{"encoder_arch": "swin", "model": "image captioner", "dataset": "rendered scenes of toy objects such as cars, trees, mugs and chairs", "train_examples": 195000, "image_size": 64, "crop_scale_min": 0.8, "horizontal_flip": false, "tokenizer": "word", "vocab_size": 62, "encoder_norm": "rmsnorm", "encoder_norm_position": "pre", "encoder_activation": "gelu_tanh", "encoder_mlp_ratio": 4, "encoder_head_dim": 16, "encoder_fused_qkv": true, "encoder_bias": "none", "encoder_qk_norm": false, "encoder_parallel_block": false, "encoder_inner_norm": false, "encoder_moe": "top_k", "encoder_num_experts": 4, "encoder_moe_every": 2, "encoder_expert_mlp_ratio": 2, "encoder_experts_per_token": 1, "encoder_shared_expert": false, "encoder_patch_size": [4, 4], "encoder_conv_stem": true, "encoder_depths": [4, 4, 4], "encoder_widths": [64, 128, 256], "fusion": "cross_attention", "decoder_width": 192, "decoder_layers": 7, "decoder_norm": "layernorm_no_bias", "decoder_norm_position": "pre", "decoder_activation": "swiglu", "decoder_mlp_ratio": 3, "decoder_head_dim": 48, "decoder_fused_qkv": true, "decoder_bias": "all", "decoder_qk_norm": false, "decoder_parallel_block": true, "decoder_inner_norm": false, "decoder_positions": "learned", "decoder_cross_attention_every": 1, "decoder_tie_embeddings": false, "residual_init": "none", "optimizer": "soap", "beta2": 0.99, "lr": 0.0013, "beta1": 0.9, "shampoo_beta": 0.99, "eps": 1e-08, "precondition_frequency": 25, "max_precond_dim": 1536, "one_sided": false, "adamw_lr_other_params": 0.0007, "grad_clip": 5.0, "steps": 4900, "batch_size": 64, "epochs": 1.6, "lr_schedule": "cosine", "final_lr_fraction": 0.01, "warmup_steps": 490, "weight_decay": 0.5, "adamw_weight_decay_other_params": 0.01}
Rows from block 6 of the image encoder of a small image captioner, named by matrix and row number. Rows with one number belong to one neuron. Each number is 500 + 25 x the weight over its row's rms, rounded and kept within 0 to 999. All counts start at 0. Numbers have three digits each. After the name is the row's rms in percent of the matrix's.
After each neuron's rows are labels from the 100 images, of 14976, where the neuron reaches its highest value: "responds to" is what is common among them; "patch colour" is the nearest of a few named colours to the mean colour under the peak. Only what is clearly more common there than usual is listed. The data: rendered scenes of toy objects such as cars, trees, mugs and chairs. In brackets: how many of the 100, against the usual share in percent.
# fc1: MLP up (encoder.blocks.6.mlp.fc1.weight, 512x128), inputs 0-127
# fc2: MLP down (encoder.blocks.6.mlp.fc2.weight, 128x512, transposed), outputs 0-127

fc1.387 102:494478517488505467519493485517487488535509478526481494507479553498515486520503513489495503507489502516474442453466504472463495507529498482515498503518468474515463481461509516428489522508481488515452496482503518549480525498474506483523485510458506497468509474473484518523459449545468556503482483479488515471490451489471490467478547500452492480532491480494531515492530489528493552503537
fc2.387 108:501518477488513503504516494508504524498535507528483480496471511493497532486482496483532498501501491503530517434476491483463544514451490540488510492478520454519533474482520502474476488539486557521518500513535477504485501488493516477499526498500496480531496483489546509534515460459458498531443507473490479451501515469517542478470471489516515525510485491512515477524434495559498494485429
responds to: brown object (42 vs 16.2)
patch colour: brown (74 vs 25)

fc1.246 103:520464512532510524538464462502515508521469504495435490523469501486566500511497517501529475474516497500512543479478506497527529464508511455511496512495472500480471519451512524487521494549502517495482520508492482489506520500464516493530514451540509484509494507545509461513509479466507472521507511511514534497544451467502493503465484496507484433548544460474481491512453468484502496490511
fc2.246 095:517441507482528458470522501491506498504480553499526487530556546506508482502466496494503521541469516469496476477548481546478467507444487532501531526453564484503484476495515484519522546493455481482494460501495533492544506488527474483496487531516544498506468506491492492481469491484493487524483506516505502496496515498523483550538515516494478510457507467492487492491543463479500479507477
responds to: ladder (29 vs 6.8)
patch colour: grey (52 vs 23.5)

fc1.296 079:516499508501517512519546529480513493516520517477504504494507469480469498477497519545514454496476508492478490522514546511521475455467492481509472518509474489503491547479470465487446528505480515519522541511536527467499498489516460482477466523542527533479542515504537518479471508507492487484460471509532517514460543480504553482482517515524469473461484516475505482525506531447497462452531
fc2.296 075:506518508500506589466479470509510491461496526517519474545519535531468514505473475486512530512525487473531509476503467512512511500492463495498491495507532494521479474538497553493559489454533509518509539466496496516532509509503522527539533462486517470500475531514517496495473478485521506485514503525491480445504479528543463536493497532476457508534481482461467507525496526510532506515485
responds to: grey object (38 vs 15.7); barrel (31 vs 6.3); its colour: grey (27 vs 8.2)
patch colour: grey (59 vs 23.5)

fc1.46 098:504484481512482512490491500484488537466504502498480507478488509496482537483482545484497486476508514530486529547557504507491509430489452489515534479447485512491489516493478473495506462496503488518519496504528460544522437472515484499499489510502478510488532511468532506513518463503455504491497469495522487538481488526540479459490472515467506505531501548511507433455509471488443471479523
fc2.46 093:488509475522507477463485474502507505506500516499513534532525496503497462483497474467518555508517485475506483449456463515483478506494551515484503508528499488549506472497485536508494484503466461469528472471510495461492543500499484518465498526488547538506500483544514494495478524486536532507430566519498542472505519517510466541509497487503529508498482518453497503512522469485555483476477
responds to: count: three (75 vs 32.9)
patch colour: grey (49 vs 23.5)

fc1.107 099:481462490507545502511540493469490503534476475534522490516548533495498497506489505500466527512539459465460461477465492466530468483516494506487541528503477496507478519457492457504503532504516501530490483492555520520510497477455489537489521474504519530526516514460505477493512505537509528461521458536474486512503481465504527509485475451541483517524489493530457529504519498519531484501556
fc2.107 098:506513520485457514453473492544495478490521508508481484465486477520488488551553497524534504477482550533463503486499522470500518465452534464507481493512520500485512502544526523522526524492500511495493509495477515493449522544526509465534508509489518508449473473536511471512481505535490456530498512474476515495475534541523492501524554498470474475517528516523483480499530484521458545508520
responds to: ladder (44 vs 6.8)
patch colour: grey (48 vs 23.5)

fc1.475 086:407447474505493508476481498524505494504499529503503533520515497492493517475493514535474470525520508438509492507512474504542491512535487527501465476492503478482502513535520534494505491509492502542521560521506482489486492476501529497541505466548498486490489489520510520542511483517520513494524473514496568507481544473474491540510523499546474524473509511469505507495525490519501483486420
fc2.475 089:534568498510501497488482591473538509486500472519531432451512479470498531498564459508504533493488456521483490492506513494486472522500547469490508489499462477500526509541513486526498459526482473469499493510522493501551481508471520491468526474513474497507500505490486495517496515515477489533489486506490532558503476496471504512483502482471501509511506482518531464488466463520509505467511
responds to: count: one (87 vs 33.3)
patch colour: green (50 vs 6); black (29 vs 8.2)

fc1.340 115:521531509521513515545488502515499477464462525483515437489501537502500475501487482529469494512464489490489459496480513489539501479555497527515522476495447474512525515553501527522515496530518487544518489520519488518514528507438471476524459501481474513511478525502458509482501476471498510468501543533503484495454519509534527470543483466489501495455443514486499549510504511477522489496484
fc2.340 102:530529477480482486516492461455500502512481486579503535504506462484501492476528529508519503463510534479512517512488471512473532502514473502440531467487531502491529490442516465473516513519500536481503493491498496485490475532545521537470511459491444535465502516445527481507515532502554462509503493503519525465539496527515512514517517511494524536494476477507514499506480476523501538521490
responds to: grey object (47 vs 15.7); its colour: grey (33 vs 8.2)
patch colour: brown (65 vs 25)

fc1.40 093:511532500500477559469524535545508495551546489524475532507494496492521492495518515490489527550521491535463472500516489506483475480496474510501550492480472489548500456442488529477470480512498547533527476499502522535468483490504494457530494472494539472460483454496521489526474465491494484486515496510498501543538483525539517492493469484513501522490506535537485536523462505506499487465507
fc2.40 090:496496481506533465554504473457458477448484488458526530491475496469512502495470459471539496491529473492512512514468485492534488538501509514491523507476473481455499490532490504488479503475490495482479500505518497473498545536507501520499456509471486475548512510485479504440505522488545558490517515495488509455477502421508511496519497521488477500563498501468459499509489529518522501508475
responds to: brown object (37 vs 16.2); grey object (36 vs 15.7); its colour: brown (25 vs 8.5)
patch colour: brown (56 vs 25)

fc1.255 108:506509504452522505484509465514470508529472472542499489497488529551477515498520502489488468507485473453496483495471499528503498549471489455461540496528466484488518464543539471509508487536509493493495469510531506545478478522490483506495531497485526557548505523502451494479476479515479520460541518463486495551512506503498465519465541501471473471463479485511508533518517467519496480521485
fc2.255 105:485491523505462500475505528500452533483502520472464518499501487502565506500519458520515549483518480496484505512503447457503502512539512564479532511492528467495467552506441501511515473515499533507471500522465485467511484507462501481546495502503505488480491464516513513471475525505513491504478513484542516507492503497457508478527471528522522504528479458505496515492500480492474547428467
responds to: count: three (71 vs 32.9)
patch colour: brown (56 vs 25)

fc1.2 113:468515484467469517531446507517503497520494523479504475468499509468546446497504508465492468495477440490499545498479518540512478499528546496494421508503482461491529539478518490526460461517490523521489473490520519546534482510497484514509545541530480489520450504486502494510545490540463508508480529546488460489493496490535488520509545497522510517492492525513504506489512483495489513496500
fc2.2 116:497529529532491514515437508507502520468482524484503465523512526477496535492508480484477467484510534509462495462474542453485521497524494499536478494521442433498454506468504486508495460502497512494477487522501535488487472505460494448522478488509484493473501495520544468542474528466507521433527517511512511498494485521487519513466493530504499512487528529520492472543522530531521522533481
responds to: purple object (99 vs 16.2); its colour: purple (72 vs 8.6)
patch colour: brown (57 vs 25)

fc1.303 113:506471541521421509502496528485523473459487480518463481474417508455506489479522499500459522519520496511473539488448477479522512521438478507485504466451507489543494477479553508521525512518520503529492489498491494480500470485491507476465471508525536512465503488486492552486487505479469522517489530492519473496511506528493504499490499499476522509465524483481478531527472469479467514498492
fc2.303 107:491509470486521515493485534523528555520525489509539504472504476507504457486493493475467515463467475518530526475525469529481491487531479504509508503475548459467522523516511460483495497528451537522528515517523532470490488511572452505494533507487515522502485504544524560495513454540473489544498515497480519472497477498542474507500508490534511512490518520528532484457520505498472485479505
responds to: purple object (77 vs 16.2); its colour: purple (32 vs 8.6)
patch colour: purple (52 vs 2.9)

fc1.420 090:495480511491503547477477515497503506492470536505516520491475468495535484487513529460486454482531535510497469487529514521478507502483456502473463472500520493531525559441512506489496510487537537464490518472463482541473485474531487517448523487507471498483507481494523513497516504450542510467498501564516517486479511593524484489517515490489510533520492476487495532465503516502513501491494
fc2.420 087:482516518538498444516466458504545468566516511480498511470529501518480503499512474544461518495466495488483512501491504518503503490517524490524485505438510493488540484578469512498485509522464548484497503498506497504544510472492513502482462518509490481522478499495493537497453510520481463477465507478519473515558488467513499512484515490498455496490525499519490454467514566502514522491478
responds to: black object (64 vs 14.8); its colour: black (41 vs 7.6); hammer (25 vs 6.1)
patch colour: black (82 vs 8.2)

fc1.505 101:478546513536494478496527469506509524489513491503507508456479464505485499513454434489502542564496503482505493500552511506481503480471515464537468505551541518500458459489491529504494479447511472490506525491507485485511499494481501528510483505485515506508488463472525485552487454504451522553486520500494538488487523495493498547495514551483463481492511469485463481518503482511472471496533
fc2.505 104:477497490526488475469498470501517443499454532487489503546512531487506504478491519529486462456564512546460460539536488515499498515502527523500502518469456485488507516475494512469483505521492537506526526483493476477499525543484456467493502454479472513516495508497543510508517503517483492469516489518492521500487501520453488490505519489511533427519454523477503518464518498528477499538450
responds to: count: one (75 vs 33.3)
patch colour: pink (46 vs 12.7)

fc1.419 105:464522497517515486508550510533507459484457491468524502468494492489526510514483495499529471488547512525501511537446542497489493517503466491549495475486559488521518485512515421473531482496509490526509498515487506519492542528524521517497487511472478467537483483489507516487510452533500512510558518510526505524472494492463481529482520509515478534475490475517517497495494559523474474554484
fc2.419 105:463464508507496493507516506507496473530490465547510495477481470519482476489475519481502499521506488524504520496521518469528560474456458522516452530496465479521487483478498535509493522543528501500505503488495529502446534475478469474492524517475495512486515461531554468507471455523481504526471458548509494459490492500535500503530507512484443551501515455475509468473520510483504510512464
responds to: yellow object (47 vs 15.8); its colour: yellow (34 vs 8.4); barrel (28 vs 6.3); largest object: barrel (26 vs 4.6)
patch colour: brown (61 vs 25)

fc1.302 097:523501472484534476539470538491490446494511518512547504494502524503508518523479508519488507475558485509526473472495482485491504499534482524521521512534524476470460485508482448524521454486535433535515541514491490511505512518467485518555465470456499475490495508490486556500523532497508445509476509497514438497519507503468513496500483525525501530483484486480450495491488483531510480507479
fc2.302 084:502524548557497476492490503510548464476529478513505505502530471527471515492516486485492491509505499502479510502438473500473506549447484546473515498506481495474516513466496530514508536508466482484419478517520508477498508487533506510499562501454439509515530519499491495469521532488523482517506494461509528444505478506522476511513466517492493496484538488519469533504477505477470474509503
responds to: black object (33 vs 14.8)
patch colour: blue (27 vs 4.2)

fc1.108 105:529508503493497546506514504547488479517518491488574493517492508543497530505500504507518493538494517504484465492468466502491494514496492463518495518527529495550521497492524515506487460498461504453504513498489531495449494482532519508556474484493503476456453459478498523538492497551516497534469548551488518511465496472512476511509498474519519519490478488501505512454517511475477478426491
fc2.108 115:483502470500505442488469520469492485486467511541525523508487521469498452472506495521475469465517517528524520529480510508480505549508540494461476467507492509540495532485485511462483529499507546522512534507489557512508494524500494485440479476473505506513563505472454488476472482513489490506494485529492513482510531485515492509504506478444494533469506458474548528539528499528535501531506
responds to: grey object (43 vs 15.7); its colour: grey (29 vs 8.2)
patch colour: brown (70 vs 25)

fc1.84 117:537530501524481501514502531512536533544498440492462551483524499519517503515443482500477474494505499542508490529438505528467515508520529510505495544495526481524464511508505510425496469511507510508501524476514506521497497512479493422538516485489524476486491493482517481516515506546513499507471509497483482485500526488512475527505485473488501443501504502500462462517544518524504491437500
fc2.84 113:448517499495459485443544466459489518510523514486502469464474466484482476484472520502493467512458510483494510525487551533477494511509516541521497529492484500520507427510516491536485481529494514506489511501451483489499484505516496527499461472523510514518531514516478537479499509404494533538505507497449477510491506486502474509522547509503489490517531487507483524497518523530500540482523
responds to: grey object (51 vs 15.7); white object (40 vs 15.6); its colour: grey (32 vs 8.2); its colour: white (28 vs 8.4)
patch colour: brown (53 vs 25)

fc1.376 095:485534440515510483501521507458507485497487469495505495512517465517491518509496458534471495515500536475538494501527470470523486502484428465492481474501471461512451509524514497459529503495500472507535510537494483518491460509460521538490478478491514494484466472506510526526433472520479498519487534468539531519500523472490469549498488545520495463540483538504511511497504530499461481500489
fc2.376 096:541491510509491494544504493477531506514478551493482513503505531548477490501511476479488485506536455496495485504462528472497491469497568500481501508531497506472457473490479478514529493485444516504489495485457472464532508511487517525488530499525509504481513475513542466453515508517501520467523468503496496477469475560503518551510546463545497517551504486509484557511522490516481506538514
responds to: count: one (94 vs 33.3)
patch colour: pink (45 vs 12.7)

fc1.151 110:493519503503493499514486522498501536496450503527540502471449498500484524471513499516517527518479471506503494499496489509527504535459525503462521548501501474532475510533503570503486474458523502500492536463483509484552475450512497526482440472544531528471507496535515573494513490474476452515546543523489524493511508475513544465533495489505517517518508487515521485517485487494498483497495
fc2.151 110:552509493532488523464520474442478470531504472460488501532530470497532473469484510470500518500478496511494503495488467463530462525507464524490476516504463504498527495461501501488480482501509455477523546509542505520485496484481507462504518522516458504536471525456466487482482531481517493469536456486500520529504458482501544521475522480476470518505503473469534495499494492463542537471537
responds to: black object (34 vs 14.8); truck (28 vs 7)
patch colour: brown (55 vs 25)

fc1.356 090:481547491464490465488479477523510492581473446496534518506484513521478503505494475475530515469466499479465495496456489494510469554499520530504497521508433473539527479472508517492472522501472500530515515498520500521458513507531521504513527481528544486471517482513537472470514524518521529476515537458466505469492531508538477488513519460499493523503473502459490502487478467504534515490506
fc2.356 086:537483508508497552515531495494506505431508481486482473473524520460510514476502459549469469521518518550549481482495473468455505539491467532487516509486501537481471483501454481481499500529520578473476546476516500519526486510471504507522457519464480510504509522460494516504487449476466496472506494511511514497529501504508503526533495516456493477492467495510484462503532485501482497485492
responds to: grey object (36 vs 15.7)
patch colour: brown (70 vs 25)

fc1.205 113:502537526504453545520495508496508470501523504475467462517435506492517479485513480497494534516489521510539521484468450497524521533483459503510517487462484534525511510467536502490500532524439493501517461485467514467489489497541508510470507532512500559490490509489534538486500466517487538476489516536495491461534484492477489534505531525514492517481524514455543514519471491450504534488474
fc2.205 120:497462459457483501527461521522513536495515479484515491496523463523491476525525516495492555506477492534498497519441472541450504462509482490486442495470542430488494517532500449456493499506487522519509519510518490522508465505480477501503498508495480493509481516531518543522504498516524438552487501483507532525511509512520515530495493502509491507550496523535512503478548470528486499489471
responds to: purple object (81 vs 16.2); its colour: purple (49 vs 8.6)
patch colour: purple (71 vs 2.9)

fc1.185 094:485455462511484486521503488500465496533508530484488512561443504534521467503504520468500478486497490491514501429512469471495482547480474491504518509483457474485462459481516497483464467506485526522507473557496523506510486502487512512536514488490541494491453459489505450461550453545479481514477484487495515510470533542486485502519515509487515515484496474508506527527536494522465499488504
fc2.185 105:514522503435506545447497524489471522467498515510482466435504492481465520501557485569493550488487479510526457517468557461454518484475541485470509505493546544504521501531472499517523532483506508476486484466522460490511527492489476488501534515511479472471527539507484504505512498482482473504484487521530478477512513479476516477496485481494520489517467496479517498503502462492488515495508
responds to: ice cream (34 vs 6.7)
patch colour: brown (51 vs 25)

fc1.388 122:493530438517497529463477425455469500416526508517500515510496498489489474483513516516508492490531522478486520461482492473512489511509517499464498458500518462494492507488526502482566474495506472479505493482483498479535490507485512508468514493491519473470547462520522489521526460508503503528459501473517488515525504492530523493539483480519501439488496475469500523483448477521492516463527
fc2.388 126:500459545475516459486558486527552496529518508482497447487506539470510454530446470514505512542526530488490474538555519503523516472487491513491472530486492471499492546513482502504525489531501495489508487511462513497503522526471461476489490527525497534503461523514551508516462494526496496478480479486505525489480472506493443511534540508536463479520498481471473500495500525488521513534502
responds to: table (44 vs 6.8); orange object (36 vs 15.4)
patch colour: brown (55 vs 25)

fc1.238 091:511521513509503477529500513499474524492526505499491466480501507496480516492524480488497528497462517484547495513520526456463504483504539489463492503567481503448509524473465513532551480486481521495490498486467492517503493532487500457506484464474513501427509506452520480533500506519524559512539503528549483513496510513476502544496517508547532497459501497462485472541463527530470500530500
fc2.238 088:564524497515510500543487467475497444517492530506479492519490498489537499496464524524476477453496455472495479496530503505508502492521507499533548472514512503519515466521520477517470551499519473442474500495509521495509491482512487552473506539470506485543522526508463492518513513521519514468504488486519525527493472529473478483515538458548504482526499477479492539474571510482503473532506
responds to: count: one (72 vs 33.3)
patch colour: white (39 vs 8.6); pink (37 vs 12.7)

fc1.364 126:466457506515500547501519478490509488522511474445501499473475495488482512527535514504508515525514478495504492518469542529541465477477465499491499485433542509561507505513473468520499521501526500506539589493500488523527507516505491507463447491497495470519486532516510483509487519515515506468510488546515509515464525475520514535518505481511475502475485493475535533568518523482492516480483
fc2.364 137:496530527497509510470477446549492525488517504522494404475513473540505490514541532477479544482479534525500515516486516508480462493530465452504508486503481494496478464511514481502495472500453523536477491471446496536544535492476492517496527496466494479473530521476498478505525458522474499517459501524501488488512489491496532503527470492504482451508469505496507502544518516516469500512464
responds to: table (34 vs 6.8)
patch colour: pink (34 vs 12.7)

fc1.59 110:502512521565477489529468520483504517474492465485509466485488498512531494489494478488536503545521489455471478501479508484511481447531487497498473517453512516482461499521541456513467500487531541489499484532462494506499535540508538453487539509522504497454499479504518482539510480492512433534499514487532532481485504473471490480482518477487504498494503470449529538533499527541485502520475
fc2.59 114:475462463475505522459504521533512486513482520464468531514471530519501484507524518506494457514480493456489519500484513521451513495487510469520543506484531532520553534482517526514541545503487482474506441505527480510489463517515504523508511522512506481490464466477518528495497528523516493497458491537447489494523514501535480495480484551498435529463482487509480496488494483481530543527464
responds to: ladder (31 vs 6.8); table (30 vs 6.8)
patch colour: brown (54 vs 25)

fc1.207 119:517468508510470482507518549516483517502474465491516523525547508534455502508549538455495531492454494499523460515510513484508489499491505528488458509465472461543519531524492506517470527485480524519488505509491519483501492505498531486528493464542464506501480516492459500490478490465533519496555459514447528539524505506469482510475513494465490522480517562481494471505570491492499490500492
fc2.207 117:466481526484504492492484485522534478544500535495482539490485518430500494515515454496524496511512520484492499506556513527538527501486490519559505497499462534508521522470521500502532481520483469479481456526500466490483464465516473503525533505482556509485428508492513514502530505519501469499469469490481469516456520499510472538540492536509469517482525499483480516432502510499506506485503
responds to: black object (36 vs 14.8)
patch colour: black (26 vs 8.2)

fc1.173 092:497537457526496462490535540499547516488455494518497473527489500496508513506504513461497495463490502481502512477491480494500506503528512489538506478493493496487522500453507451427519499492479554484530550496482498506485537504485455445506480465534500504536494522546509522512543511521538496466512481485440496504513506491478496498464531550509486540485489504485475485528485485549482529470491
fc2.173 078:496505529475455473501465469498475471527524498487508494469475455461474508497515465533521531483479513476475502543470534469506507464498489511482504497545500528483409509516550525533496500516511488492467493488503506538467510527518469503519478484491493504536489482469443524506535522476435511512457519541516500513459505513501513513523465507505496496490518489498515503488526489447482474491519
responds to: grey object (42 vs 15.7); its colour: grey (34 vs 8.2)
patch colour: brown (61 vs 25)

fc1.267 106:486471495557499511502516467485503480486490538495539463533492514515500476493523478532511501488524527519460514453499524487472548472507475509540465490523487462507479505510532500508530486460502514460518529494485491475503488521469484529508508541463492480522461521561508487511561456478492516515491553522500520522515510507497525457536479499518478510495490458532488509471477480501509505569471
fc2.267 111:525487531511507519506465512570481506536502458538464517476450473497520504468480544472519533506517469486513492532513519525489475488456463467526490511472483501528501471533494491469525477450515480479472487508482497500528470487502535477504493484505528481505481479512475466481493484491495483512515477507477489565474516505513504491474501491472491504489471528505558503484532548514565495458541
responds to: teal object (41 vs 15.5)
patch colour: black (34 vs 8.2)

fc1.249 106:483494458529509506523520510514463525466524503542526518522489484506559525521491524495514472497541509491448518517453547505533505496496511534501505511502500502469554475489520535511497485490458492515511493465497463499481503467475507497508505487520443478523525477441440514507442527488510501488482473518526499518489507475459541493499523515512493487501461468514438504530515493532507472493467
fc2.249 106:517504471481508505500483531468515516519464480496480496483499501515522520483501510528506530481504535489540458521475491502486475493507506509506508502473487474479532478516502511457497503478548442498506510480539502472539474491512529494458487481539479537519490455480512490470540551457514505543483481470491530490512455565463524554524480521483519516467435482513520528496471533498513523519516
responds to: count: one (60 vs 33.3)
patch colour: brown (53 vs 25)

fc1.408 125:519472527430512500495510552509496487520485522519492471533498494530457459461494495510493531483562488529525485495516520484457483477520475519526461538514489476520514490482457497504483460532508519547506519550460511498517498474476489505534504536488489455520524520485504481456492459492508488531459507481460462512470466472488491474516536471474470515488485469490506492515485503538500498481523
fc2.408 132:480481491507477510522483452504503524507483499495459503490490451478509557518504507515512512468504464533532510480467514531532474533502479554513533468470507490508478467509467528525468543453470508514538486507533462501502521509497517549469528524488469473478520498496505485485474523505471556485520506516500503510511521543534488450469468493522484512509498535537511506537460479489533485517454
responds to: ice cream (34 vs 6.7)
patch colour: brown (75 vs 25)

fc1.495 095:524493509533503492487502512532501485485520517492486536513456540450560463499491476479464481491513494504455509464511476481511489499503562503498480518530532500487471481501563494459499514459511454531486515518502473470459478536505526476514488529498535508509497456493493466574542518474472497505500541504502508480511522471479506503496508514499463507498503491485521539512533517462511489463458
fc2.495 098:476530490560508508523480530488531493501523519486504522488492518508450524476498521477473444482536509504524495490471498520471518463479493524515511458495542465468497504497472526470537485491498509422534518512534555511481523499481470523506496491529516494498553502505498460541477499470493498482482490499480492504510492472548497472484480454456527487522516527485492475502472492464479555467507
responds to: table (28 vs 6.8)
patch colour: brown (56 vs 25)

fc1.504 105:494523504480495490535501475494496517508489504512499476514507462555516494490528466502476522479496512493449499511476421509494483522482454494466527518525520472498476495511488485502444509500543389474509505513532495498530472506508549488528518457538490556512499484497496480517495499501504524499482507487487522481488497465529493485541495510506489463495492488536502486471498541477500521507557
fc2.504 098:519517501491513518498523536513507474502452475499475514500514478461505477530473482514520449551514524471488476486506535551509491454535546528480479511515504561460547470502465515509475537500469495498489517450542523510500501478450478493495513493492482482474530501478534464538481542476521488518484528502514504478491476537500478510490482482455502492497499505447509515521523522527526523538479
responds to: black object (57 vs 14.8); its colour: black (41 vs 7.6)
patch colour: brown (52 vs 25)

fc1.202 094:466505499475484452507531523481521493507513553513452506499565493479526516494493529463491530497492481531532497447505506562542512473458490440463478477501530441482494536540521488521527504534442493531509536466518536526500507505499525500504506529503523493506485489514503506519515500522498507520473507523489470478513486480516516496512486441500515511541529482499484542528496476510511487509509
fc2.202 097:474461503504484565532481494467507541466482516480484445487446511509503514497519479490506479492520510496465545512514485489494482492521554516545481523529521506468546463505515522523512497541515511510498492503522507491502487491508515516502438510493471483493480540483510492497496486500504516490550475539562529540523493504481494545517574520495513535503473494520492497516509521490484565513495
responds to: yellow object (93 vs 15.8); its colour: yellow (50 vs 8.4)
patch colour: brown (64 vs 25)

fc1.465 117:474507517523494496486508492537480524543481486503514502509515501504538476486515452489542503526493519493464481465502544486515538505516501493543474508474512470481528493509477539449495475524484470509520562538478512479474495492524513491467515537522524467496444547538455455476497498519470500521516525461489518469475479483488491453515498477472530509479507522492524527486492548488484554505473
fc2.465 122:457475512471474494496472527510479521511513533476485494513490490490515440458497492492484486458506497508582474518490502489424563493492505500511506502511503513502510453476534510479530486529515541499491521518502511491489476524486474486493512472481455478481540501515479526543549523543554476520448530508487486458514465486516524507509486481525488510522511491517491494483525517533486513512463
responds to: teal object (55 vs 15.5); its colour: teal (42 vs 8.5)
patch colour: green (28 vs 6)

fc1.423 092:530570483503523469500490465490495526506488560471520487486485527454457512494534475504494476503512515497495520529497496521522487472517527512507497495488477486502487473516525490460536504484444454529502506527492506498473434475502512463479456476511491469486487448516476510517518513490471517480514532491492508487517515521524540529506542489545472482552510501468501477509520451505544497540481
fc2.423 091:505507520507468509517514459477514463497509446512499473525546463518518512561486466505479501529487504482530497511477479505498519510496469514453486497569497530520497562527464493519495506479492499487523469517532498457478510543503488495510504486524486522507524497504524460522477525508551482496520503514459533520463435527530484494503502485478531464490544505482517470482512542515517453515507
responds to: count: one (81 vs 33.3)
patch colour: pink (45 vs 12.7); white (26 vs 8.6)

fc1.201 096:503502531482489537466545486525487543532499489469494521522470475490507515506503497495519423498492556551429541482508507510499510515549476513503509521495508514525470479505497458471497520528513512487484476491515490463494504487553537487540477526442521492460486517495493497521523485457487527525458488554495533521516525477504496500516466481505513486483478504498491496513520510491527461475466
fc2.201 094:493539492481503510486487493482462448522519492529527477523507519517430506463494507478493473519485488503538447520479491483504522484505508452485497518512480473528471490520494485464448498461506502538488498494505470545518490533505475463504492437511490491562482519484520498494466500563531471479515547458495456497481495488513510522498556522484479479528497496462504502526516485517469497517501
responds to: grey object (55 vs 15.7); white object (43 vs 15.6); its colour: grey (40 vs 8.2); its colour: white (27 vs 8.4)
patch colour: grey (61 vs 23.5)

fc1.445 097:543463526472489477533502476477485497493525503463473514554540505460506513490521494518486498490477526483478478477530524483467521513486500481497548470487492486506532488507485449535493513480493488534474530469478503479511481486476481505507471446523527460538463506507482509475504489498515488503514511468509451496498523482478469492474558500500492504486451515535466460493544514503570495557504
fc2.445 094:452525494524540511478502468521481516503491491480549552422495496481491525510517534508456513492490464480555490497503518506465470463490518480508472525504509507517516497429536510450513491508485500442474460493483532489472464473524517459508497522499488513497474504458504469524520465496497470512490509492492489504501494519468497484476486527472495485520547530535478528473466503483463488500484
responds to: yellow object (48 vs 15.8); its colour: yellow (29 vs 8.4)
patch colour: grey (56 vs 23.5)